python train.py --method="vicreg" --activation="gelu" --projector_hidden_layers=2 --one_sided=false --adamw_lr_other_params=0.00081 --magnitude_pruning=0.3 --epochs=18.9 --weight_decay=0.06
Rows from block 11 of a small self-supervised image encoder, named by matrix and row number. Rows with one number belong to one channel. Each number is 200 + 40 x the weight over its row's rms, rounded and kept within 0 to 999. All counts start at 0.
After each channel's rows are labels from the 100 images, of 14848, where the channel reaches its highest value: "patch colour" is the nearest of a few named colours to the mean colour under the peak; "peak on" is the class under the peak. Only what is clearly more common there than usual is listed. The data: pictures of board games with random positions, seen at a slant. In brackets: how many of the 100.
# c3: 3x3 conv (model.blocks.11.c3.weight, 192x192x3x3, each kernel summed), inputs 0-191
# c1: pointwise conv (model.blocks.11.c1.weight, 192x192x1x1), inputs 0-191

c3.129,214,220,335,256,138,241,240,165,207,240,186,157,189,182,209,135,209,199,208,84,58,192,162,199,212,222,308,133,171,256,247,193,287,174,192,175,259,227,218,162,135,161,233,231,256,261,221,208,188,178,169,214,182,230,244,112,228,215,207,170,203,149,206,129,136,151,133,163,185,193,188,265,222,242,189,221,256,200,172,234,192,140,210,193,141,234,152,122,205,135,202,217,285,154,179,244,234,161,222,187,262,204,244,189,206,231,224,215,167,126,168,204,220,213,211,200,163,212,221,166,188,257,235,183,221,163,194,175,204,228,203,172,208,227,219,195,253,195,282,218,187,185,191,234,153,225,233,187,221,189,193,151,160,265,237,173,226,203,251,212,184,238,204,151,197,192,238,246,241,182,236,246,166,149,193,195,277,237,198,155,190,212,213,193,227,158,202,278,184,215,232,181
c1.129,206,226,284,226,157,252,131,200,189,232,200,157,172,200,198,200,200,170,200,96,26,165,154,200,200,261,288,200,178,200,200,217,249,200,192,175,281,177,203,200,200,154,241,194,200,200,249,165,219,194,166,209,171,226,240,186,196,180,236,214,190,234,249,147,173,191,93,189,231,212,200,269,233,200,177,216,271,136,185,200,200,200,256,205,200,200,139,137,241,147,192,200,200,147,209,246,194,166,200,203,241,201,246,226,189,273,189,195,175,141,184,200,224,200,200,200,200,180,195,151,190,186,255,200,216,135,200,140,200,0,200,179,194,200,243,200,168,190,234,164,170,230,209,231,155,235,220,200,200,152,220,229,175,231,246,166,243,224,200,204,174,191,196,115,235,200,193,200,228,200,158,207,200,162,172,195,200,226,240,191,127,200,200,200,200,200,200,280,178,200,249,200
patch colour: grey (92)
peak on: board (100)

c3.53,154,179,291,254,214,233,142,160,189,277,223,167,157,188,210,193,147,198,207,211,237,299,201,143,243,229,168,193,175,155,184,165,150,198,217,254,182,159,181,176,153,177,192,193,237,246,224,189,207,172,195,211,115,168,160,185,244,213,154,249,211,192,233,235,216,203,96,162,237,229,200,226,229,214,185,199,220,128,210,168,217,195,198,141,218,226,216,224,184,192,233,216,205,203,157,230,221,240,221,237,167,146,141,190,217,87,123,186,233,204,189,246,189,152,273,218,137,245,340,175,240,204,231,190,220,101,202,170,141,160,272,206,195,235,188,196,123,153,176,149,203,127,160,245,236,167,197,239,201,234,264,225,226,236,154,285,183,143,196,216,170,222,223,178,201,232,171,184,254,235,140,197,230,192,237,215,206,231,169,190,171,212,248,220,249,197,167,299,164,252,181,125
c1.53,156,186,254,200,140,184,200,134,200,270,200,174,200,200,200,237,143,200,200,195,230,234,200,148,298,200,200,200,200,200,196,165,194,255,200,295,151,188,215,161,200,193,212,188,243,200,200,128,170,200,186,220,200,11,176,146,218,200,163,218,234,200,235,229,111,246,126,198,234,199,200,200,200,216,249,177,160,145,208,155,249,200,157,188,238,207,200,208,200,156,270,206,200,232,129,200,218,176,200,223,107,167,135,200,206,121,121,200,163,215,189,200,211,219,229,215,177,229,249,204,200,200,200,200,200,50,159,200,246,280,251,214,195,218,200,179,164,139,172,189,200,100,100,200,241,139,200,200,200,200,261,293,200,236,173,200,203,180,200,200,156,200,200,208,196,200,189,167,266,200,136,200,200,200,161,158,203,242,185,169,178,200,230,200,216,218,170,308,210,252,182,198
patch colour: grey (87)
peak on: board (100)

c3.181,211,264,238,213,192,195,192,204,180,168,213,61,267,179,203,289,174,237,184,215,277,202,211,207,221,202,250,177,216,160,145,232,246,197,193,248,170,202,149,214,107,149,184,202,310,218,205,164,210,212,221,231,203,252,138,234,184,209,194,194,186,211,158,180,201,242,187,203,145,199,196,267,170,204,193,151,221,227,207,267,270,164,135,214,136,217,157,225,218,82,272,168,190,200,183,219,179,214,186,170,229,182,224,181,203,233,188,199,169,185,221,175,227,169,208,216,244,226,332,178,195,183,168,137,160,214,197,241,201,181,217,131,240,229,196,260,183,182,226,267,140,181,191,195,127,167,185,221,257,219,125,221,82,190,220,191,207,251,233,176,157,192,200,187,308,213,183,124,224,198,218,166,191,241,196,161,158,261,192,206,181,142,216,295,202,194,232,233,225,265,221,185
c1.181,157,243,206,197,200,230,143,200,153,184,200,111,257,200,211,263,200,231,188,208,241,200,223,180,205,179,277,214,223,200,177,219,200,200,211,244,175,200,200,185,135,182,192,173,228,200,200,179,204,179,232,242,172,225,160,208,206,168,150,174,180,200,200,200,200,222,200,190,148,232,166,278,200,200,200,224,200,232,214,205,200,200,153,200,129,200,153,200,174,61,215,200,200,174,187,248,206,150,188,183,200,173,200,200,164,212,200,200,200,200,200,144,260,200,236,210,254,236,247,160,208,186,193,182,169,191,218,173,266,176,216,154,200,206,167,233,146,133,221,200,145,224,209,255,200,200,250,190,255,167,135,200,130,201,200,234,221,226,224,200,144,192,200,200,318,265,200,168,239,200,162,197,152,194,236,200,155,225,200,200,170,0,241,200,259,200,200,188,200,253,152,180
patch colour: grey (95)
peak on: board (100)

c3.9,222,159,234,287,155,146,166,186,280,157,231,146,294,242,205,202,148,184,157,175,183,125,227,199,150,280,220,156,189,166,186,240,222,253,179,162,197,212,193,146,179,191,195,184,223,238,208,218,179,163,198,254,154,284,164,146,175,262,223,126,145,243,240,116,216,185,140,149,193,201,162,202,140,185,224,227,208,203,178,242,236,234,207,188,186,193,179,198,195,123,249,192,209,108,228,189,203,210,200,161,188,208,230,153,255,195,179,128,167,227,194,223,249,149,247,220,155,233,252,160,223,234,153,223,209,275,220,223,155,288,203,194,201,169,186,233,242,211,198,173,247,109,173,148,196,150,265,208,254,208,199,211,222,183,219,264,168,256,159,158,170,228,198,248,235,166,212,143,180,186,169,187,298,182,203,191,150,260,170,277,173,264,256,244,232,162,163,236,218,243,270,213
c1.9,183,181,211,279,189,183,200,200,207,0,184,205,270,200,200,200,200,169,200,141,208,173,198,164,242,200,242,160,139,125,159,185,200,221,222,136,231,200,197,149,200,181,236,200,172,246,211,200,162,141,200,252,115,200,154,134,200,218,242,200,200,335,222,189,145,159,187,215,162,120,150,200,107,245,225,200,232,220,163,235,200,164,246,178,200,219,222,136,200,159,209,200,200,124,250,203,195,200,184,224,205,200,244,200,237,200,200,200,184,200,200,210,258,200,222,159,200,224,233,158,200,162,200,235,237,200,162,200,169,206,238,200,200,145,143,200,226,200,200,164,200,122,87,200,145,186,260,180,251,237,200,149,177,135,258,200,200,237,160,248,200,200,177,200,290,200,157,152,200,200,200,200,251,197,135,200,200,223,165,238,188,200,253,262,202,190,199,249,217,268,219,200
patch colour: grey (98)
peak on: board (100)

c3.162,264,222,210,235,153,254,231,196,170,210,209,160,204,260,208,282,189,217,213,245,197,210,158,186,217,135,171,201,259,191,141,249,135,208,211,275,172,184,185,230,191,150,213,163,148,258,217,232,244,178,172,165,116,209,202,210,215,226,221,170,190,217,263,171,171,135,216,234,196,119,190,263,183,210,208,188,86,228,195,171,163,191,89,232,197,174,313,163,224,175,281,201,216,237,172,187,184,183,137,214,198,166,202,234,171,230,199,133,146,175,204,225,115,155,176,197,207,218,207,181,244,203,173,191,160,212,212,175,170,160,143,231,246,247,118,183,268,217,155,202,239,197,166,172,207,152,174,200,157,276,155,194,187,264,231,212,140,168,223,237,271,282,222,211,210,188,157,176,238,209,191,221,244,282,195,293,220,288,153,168,215,228,250,135,211,223,200,137,180,234,170,182
c1.162,213,230,189,200,150,256,271,200,192,200,200,191,200,271,254,216,200,193,237,200,160,285,200,189,247,177,150,200,200,166,152,200,186,181,237,200,200,156,227,174,200,200,200,200,209,200,192,225,264,148,200,175,137,200,200,200,217,200,163,119,257,245,267,200,200,140,166,271,200,112,159,232,188,217,204,200,138,234,141,200,200,195,135,200,149,200,200,200,181,150,203,257,164,190,155,220,246,200,155,200,168,185,157,200,153,200,200,200,200,200,200,200,200,198,169,211,253,200,200,200,277,200,114,200,141,198,265,200,200,200,145,200,200,258,200,174,200,224,129,213,200,229,200,191,200,166,173,239,153,200,139,200,158,248,192,184,200,200,200,270,193,200,0,140,205,141,193,277,200,200,200,251,200,200,195,259,200,287,179,205,200,167,209,197,207,297,185,89,191,257,185,142
patch colour: grey (93)
peak on: board (99)

c3.61,196,199,191,250,169,165,130,120,150,142,145,183,273,180,204,196,103,215,228,180,185,207,195,148,168,238,176,223,233,230,159,155,150,208,158,155,144,192,218,215,151,159,219,99,202,199,156,182,150,220,186,214,195,204,140,144,208,203,211,243,182,243,120,186,250,170,223,193,232,206,189,235,278,209,196,219,206,196,186,218,220,208,224,178,194,212,203,172,217,128,218,221,228,218,181,173,163,215,217,188,200,263,135,159,105,237,171,183,215,177,201,201,251,217,212,176,177,150,254,239,59,140,249,289,175,224,158,103,132,222,231,214,169,142,214,181,165,312,188,230,268,161,247,174,134,108,227,181,203,71,200,155,196,183,179,217,185,185,176,144,171,216,186,216,190,205,167,148,184,160,187,220,205,210,131,158,208,181,199,218,194,221,181,198,262,178,156,259,194,214,210,193
c1.61,200,244,185,237,194,251,115,151,172,142,266,173,214,207,232,189,176,200,213,200,174,202,186,200,184,180,156,179,133,200,120,186,139,200,200,175,174,206,147,244,220,209,228,84,200,130,167,227,200,195,200,193,200,174,200,211,284,201,265,200,200,71,200,197,248,200,200,200,240,194,201,140,258,200,190,210,198,193,179,166,200,200,240,205,175,185,248,172,263,145,200,217,154,224,200,191,200,207,179,231,171,281,144,178,165,200,200,301,246,200,200,174,200,222,187,150,233,115,200,230,54,144,200,231,139,200,200,114,193,218,181,200,151,174,139,179,183,376,203,249,274,152,245,164,143,138,218,162,174,200,200,205,167,202,200,200,203,200,200,222,200,200,156,200,159,186,189,200,142,127,194,117,204,206,183,200,200,206,232,200,243,230,151,200,300,200,200,199,216,200,197,174
patch colour: black (66)
peak on: table (99)

c3.148,208,225,269,166,183,252,275,168,178,220,196,177,234,161,198,111,204,115,252,176,262,184,210,163,173,247,258,162,198,268,197,198,163,197,172,194,259,264,230,235,187,187,205,145,222,157,244,197,209,95,167,228,203,209,239,177,162,295,237,207,151,175,195,147,195,156,158,262,198,221,217,178,189,173,124,213,287,139,214,148,141,120,195,199,168,222,178,191,244,201,206,295,171,167,229,206,171,176,216,240,221,138,193,223,209,137,269,210,105,231,236,216,195,244,238,218,219,250,241,212,141,202,225,190,189,197,189,236,218,258,171,167,155,200,132,183,283,184,258,187,144,177,238,139,243,177,215,246,116,183,199,219,288,251,230,213,210,215,212,197,127,187,205,174,224,199,233,140,257,206,253,166,172,224,198,201,214,178,203,218,163,171,176,237,185,202,217,271,205,225,256,293
c1.148,238,235,200,181,192,172,244,201,212,260,200,151,200,200,181,91,200,200,253,156,227,200,221,200,200,200,200,175,200,189,200,186,200,170,201,215,172,233,219,200,200,228,200,153,217,158,201,199,200,200,199,200,220,214,241,171,152,233,204,241,139,200,193,181,200,200,180,273,251,200,200,173,175,200,200,200,279,159,200,171,138,146,283,229,134,200,152,200,196,185,200,245,180,150,200,151,140,174,239,200,235,197,167,200,193,200,238,146,107,155,252,215,221,200,181,184,319,200,200,254,220,185,212,185,200,200,195,250,200,239,200,200,111,247,165,183,241,252,237,170,234,200,232,200,261,200,181,223,0,192,200,228,221,200,194,200,178,253,198,200,159,200,184,151,248,181,240,184,242,236,233,200,198,200,219,200,149,126,156,200,200,165,178,249,239,200,149,231,223,200,200,200
patch colour: grey (89)
peak on: board (100)

c3.8,265,153,217,165,226,241,270,188,75,232,241,147,243,204,200,190,225,253,150,216,213,149,228,218,222,253,163,239,216,239,174,249,233,190,204,183,169,250,209,186,241,169,220,224,208,244,259,208,178,166,204,220,220,190,167,214,180,237,236,177,253,173,201,174,202,98,160,205,188,273,243,210,249,219,144,143,152,202,187,220,240,163,230,214,195,150,233,174,205,151,243,199,208,193,180,190,253,183,155,176,206,177,227,214,202,253,139,207,242,152,85,272,76,226,182,194,195,290,238,185,153,196,171,178,223,158,217,103,233,216,198,186,246,200,156,208,180,233,140,157,230,124,140,208,237,202,227,229,209,238,177,227,236,183,267,231,158,240,183,199,231,223,218,158,114,159,299,212,128,217,254,176,186,188,103,208,215,187,189,255,224,128,221,203,176,260,189,178,208,183,223,149
c1.8,258,158,200,212,168,230,217,152,0,266,167,200,200,181,221,210,221,200,216,180,187,178,200,130,223,211,198,200,245,260,125,207,200,200,246,200,203,200,239,200,200,200,262,200,185,218,200,200,238,200,228,189,236,236,200,200,153,208,236,200,236,195,202,200,200,168,200,200,200,191,226,200,247,175,192,200,200,200,200,157,239,138,200,200,200,177,277,200,168,118,245,200,200,200,212,249,230,181,143,202,195,184,200,207,200,228,158,200,200,200,200,237,109,200,200,200,161,200,251,158,200,201,200,200,207,162,260,104,230,210,200,211,200,200,200,171,176,200,200,200,198,151,211,200,245,200,213,220,200,248,200,200,200,195,230,200,143,249,200,194,217,246,224,200,181,182,236,135,200,192,198,206,284,186,156,249,224,200,200,232,200,108,200,200,170,213,200,178,208,189,208,200
patch colour: grey (84)
peak on: board (100)